Weights of a small contrastive audio-text model: text encoder activation silu.
Rows from block 5 of the audio encoder of a small contrastive audio-text model, named by matrix and row number. Rows with one number belong to one channel. Each number is 200 + 30 x the weight over its row's rms, rounded and kept within 0 to 999. All counts start at 0. After the name is the row's rms in percent of the matrix's.
After each channel's rows are labels from the 100 clips, of 14848, where the channel reaches its highest value: "top examples" is what is common among them; "peak on" is the class under the peak. Only what is clearly more common there than usual is listed. The data: babble in 24 made-up languages, each with its own sounds, syllables and stress or tones, from a formant synthesiser. In brackets: how many of the 100.
# convs1: first pointwise conv (encoder.blocks.5.convs.1.weight, 160x160x1, standardized in use), inputs 80-159
# convs3: second pointwise conv (encoder.blocks.5.convs.3.weight, 160x160x1, standardized in use, transposed), outputs 80-159

convs1.32,089,236,187,213,206,214,185,216,155,184,187,178,136,221,196,186,217,265,145,205,197,189,202,156,205,232,219,192,188,182,153,199,174,182,189,212,191,172,188,178,225,192,154,207,218,149,189,248,187,152,215,181,217,167,164,190,150,220,211,255,204,198,165,180,229,229,217,260,188,206,209,235,238,234,257,183,200,166,195,175,197
convs3.32,083,195,188,183,143,198,211,146,142,233,176,198,217,178,183,229,190,234,256,194,216,233,225,154,240,149,174,193,216,209,214,176,250,205,190,177,187,227,182,142,227,166,173,227,159,183,157,200,170,203,182,173,204,187,178,173,235,224,173,166,180,179,199,245,195,185,226,209,205,212,186,171,176,168,204,215,164,230,115,191,213
top examples: /k/ (52); prosody: stress on last syllables (47); /k˭/ (45)
peak on: /k/ (45)

convs1.127,104,161,208,260,236,177,194,195,166,190,157,213,217,203,202,174,149,177,204,220,204,266,216,203,199,213,182,169,203,176,182,176,196,202,190,155,221,270,236,165,187,183,273,241,204,205,286,198,180,180,176,162,198,199,225,187,188,238,190,227,195,213,221,168,155,135,228,210,247,204,206,225,210,187,245,173,205,207,210,227,172
convs3.127,104,240,192,187,190,198,198,194,199,153,272,161,144,168,174,164,210,200,181,147,196,194,248,185,205,215,195,183,208,174,128,199,199,220,181,241,253,214,168,245,281,226,200,166,198,202,171,170,225,227,201,151,221,193,189,203,219,185,189,162,229,201,188,191,183,228,213,227,222,199,195,168,202,240,190,183,223,219,209,200,189
top examples: /x/ (65)
peak on: /x/ (31)

convs1.26,099,227,150,165,171,180,176,260,188,155,188,238,173,185,158,219,212,207,178,217,192,225,201,151,283,272,256,174,180,177,184,191,256,170,197,235,240,213,199,147,174,143,172,181,219,222,209,215,171,188,219,188,195,232,166,202,191,180,183,177,168,239,180,180,189,206,149,184,173,219,188,192,188,236,276,181,233,180,175,230,132
convs3.26,084,195,190,187,227,173,261,193,204,197,221,193,209,168,239,136,127,174,185,246,199,241,217,261,240,140,247,227,192,162,221,207,194,209,184,189,229,196,186,219,170,193,186,189,180,253,184,217,233,169,218,205,205,208,203,186,225,182,253,192,241,181,182,229,175,197,210,186,226,121,141,198,194,224,266,187,223,178,175,157,179
top examples: /k/ (66); prosody: stress on last syllables (52); /k˭/ (42)
peak on: /k/ (53); /k˭/ (35)

convs1.107,101,204,151,225,218,165,214,159,217,206,177,171,181,167,166,186,214,162,200,209,222,153,192,201,211,164,193,214,253,213,256,205,195,190,148,228,209,184,241,219,203,216,138,174,134,218,176,231,185,180,180,201,214,245,164,212,191,202,213,156,223,211,157,195,205,173,259,220,217,227,202,213,146,204,268,204,219,165,202,201,161
convs3.107,086,267,195,221,178,173,174,262,203,236,190,224,214,205,215,175,229,201,184,194,187,228,205,229,206,138,216,209,198,197,201,267,196,224,176,202,165,190,166,240,235,232,189,253,224,193,215,176,222,179,204,193,195,180,222,151,218,122,169,191,205,163,189,204,157,207,171,212,218,252,167,202,189,206,136,175,173,219,140,171,221
top examples: /k/ (75); prosody: stress on last syllables (42)
peak on: /k/ (68)

convs1.22,097,202,192,178,170,239,244,191,203,231,201,222,246,196,177,179,185,176,195,206,187,205,186,200,150,177,193,171,246,161,225,251,172,202,250,169,269,194,184,176,188,199,198,172,209,237,246,187,267,213,187,259,172,176,164,172,181,168,174,201,272,165,232,151,164,236,166,180,204,135,208,205,116,200,215,213,185,185,255,175,248
convs3.22,098,182,207,184,166,148,160,199,177,200,211,170,175,170,215,235,174,187,207,235,204,222,234,215,203,227,217,234,211,165,212,258,186,283,175,214,209,206,194,227,249,195,208,184,161,196,152,180,149,170,238,194,226,214,225,175,222,239,284,221,153,242,176,209,186,211,186,169,217,188,191,186,192,230,189,144,189,222,167,201,219
top examples: /ç/ (90); /y/ (48); /ɔɪ/ (41); /i/ (39)
peak on: /ç/ (27); /i/ (26)

convs1.24,093,215,226,203,195,193,220,194,204,217,189,215,205,155,197,174,262,194,204,157,216,233,221,184,211,169,160,217,183,195,173,213,199,175,223,160,265,266,223,197,162,232,284,211,211,181,175,225,214,208,157,131,196,175,145,178,220,206,169,211,120,235,169,226,143,253,179,188,255,151,185,168,238,173,160,187,179,199,256,219,190
convs3.24,111,195,221,178,221,205,213,222,205,212,208,209,211,280,201,196,188,190,217,146,211,216,205,182,232,165,251,205,234,193,202,216,250,182,187,215,144,244,203,200,257,156,171,161,197,166,163,235,255,173,185,210,180,179,224,233,201,195,182,240,216,198,168,257,206,199,171,219,169,162,228,163,223,173,193,192,155,227,229,232,209
top examples: white noise (45); pink noise (38)
peak on: silence (79)

convs1.67,101,213,200,162,176,167,196,202,200,260,148,203,207,177,198,174,204,173,228,190,229,165,191,180,194,173,197,237,181,227,165,188,232,172,220,188,106,180,214,182,195,169,197,165,172,217,240,185,184,173,221,197,272,193,200,176,186,185,215,234,173,190,300,203,199,182,188,233,185,214,207,217,191,195,209,214,155,231,185,202,222
convs3.67,099,195,193,247,178,227,224,180,178,140,181,213,210,248,230,217,246,183,224,166,214,226,255,288,233,200,192,168,172,190,186,157,206,219,215,114,59,222,170,215,202,164,178,208,192,204,209,201,172,204,203,189,220,193,165,200,193,209,179,207,175,214,198,205,180,181,206,219,147,174,217,215,198,223,170,200,190,256,180,168,169
top examples: reverberation (86); pink noise (58); white noise (39)
peak on: silence (99)

convs1.23,109,165,134,185,235,202,186,192,187,174,210,244,197,203,214,225,183,175,270,224,176,164,165,148,212,235,218,172,225,191,194,159,167,188,196,211,206,198,189,198,192,147,195,179,220,183,209,220,93,217,163,231,227,184,170,176,202,188,180,165,171,212,191,221,176,239,272,212,257,194,154,189,215,175,131,153,232,177,265,183,238
convs3.23,092,202,172,230,193,201,247,213,171,216,150,238,198,146,202,233,176,208,145,273,183,187,235,194,224,170,198,169,207,198,209,154,261,172,154,166,205,215,186,193,224,185,177,215,191,226,200,195,232,163,214,183,202,229,320,196,178,252,202,185,181,197,196,243,263,200,197,169,214,166,198,197,154,151,212,167,205,211,172,178,183
top examples: clipping (50)
peak on: /aʊ/ (26)

convs1.11,097,136,231,172,198,233,282,171,226,206,221,201,203,169,227,196,208,193,218,243,201,149,243,176,214,200,190,221,228,132,156,188,231,162,222,261,243,199,190,159,186,247,192,209,182,211,182,191,228,218,232,172,250,237,183,217,194,114,229,174,177,155,144,200,224,185,196,184,230,185,165,202,216,188,168,190,234,199,222,173,223
convs3.11,109,182,243,205,204,229,184,270,194,184,224,192,167,261,171,196,266,193,229,210,196,244,169,234,248,183,211,233,241,184,174,216,173,211,223,130,108,190,211,213,206,118,191,239,226,211,189,176,232,232,235,241,197,193,197,194,197,201,198,233,212,169,211,203,200,210,165,213,177,162,199,190,205,233,149,237,209,202,236,186,163
top examples: reverberation (93); clipping (27)
peak on: silence (94)

convs1.131,091,191,194,216,233,194,259,176,234,209,185,181,212,235,199,204,226,174,155,237,162,180,202,170,216,139,194,181,211,213,121,254,168,150,208,172,192,218,210,233,137,160,257,230,192,197,187,195,153,215,176,217,219,199,161,177,167,187,195,179,192,191,221,214,215,156,226,178,248,198,182,178,213,214,196,242,183,204,271,240,172
convs3.131,083,231,230,227,142,163,195,241,132,205,166,197,250,216,208,195,126,174,249,224,218,201,194,222,195,156,213,180,217,221,181,150,218,197,215,189,213,204,191,191,126,201,171,175,202,174,228,183,222,166,188,229,206,204,208,207,268,163,196,202,183,169,175,172,188,186,193,188,234,235,252,209,201,160,209,186,166,227,212,197,188
top examples: /x/ (42); /ʃ/ (40)
peak on: /x/ (32)

convs1.116,109,156,206,239,160,214,200,252,169,241,217,273,130,232,206,223,200,147,221,132,171,195,220,222,220,198,194,251,237,209,245,187,214,242,177,207,240,229,186,180,216,191,207,185,227,225,226,192,159,179,196,225,187,187,161,198,196,144,153,215,177,153,181,250,200,170,168,208,195,140,204,205,198,189,165,200,236,213,224,189,195
convs3.116,095,159,220,208,223,222,207,228,250,170,206,231,293,239,199,202,219,234,194,204,232,203,194,205,162,231,191,229,199,207,242,215,204,202,197,208,232,189,180,210,143,226,186,187,178,218,229,186,251,215,198,211,191,201,199,192,159,197,209,193,186,160,166,158,215,215,145,189,211,197,175,189,207,179,192,263,163,189,159,165,190
top examples: /x/ (65)
peak on: /x/ (57)

convs1.122,109,166,194,176,178,208,225,166,216,203,204,238,180,232,192,177,213,172,179,201,243,246,205,222,249,213,215,230,254,119,187,177,234,143,208,235,190,193,227,191,156,239,226,160,204,146,202,203,219,209,163,173,162,190,218,254,244,195,234,202,205,223,201,187,206,189,191,179,224,194,196,229,157,209,111,189,194,202,187,201,166
convs3.122,090,217,208,215,194,209,215,230,236,239,153,134,213,181,253,205,156,193,140,234,207,194,164,217,182,204,213,219,182,203,206,183,255,254,192,227,216,197,180,202,204,165,166,183,195,216,234,193,238,242,172,183,219,194,161,147,237,235,186,214,208,175,190,165,212,207,160,190,206,223,217,207,184,185,218,219,207,191,180,164,202
top examples: /x/ (67)
peak on: /x/ (66)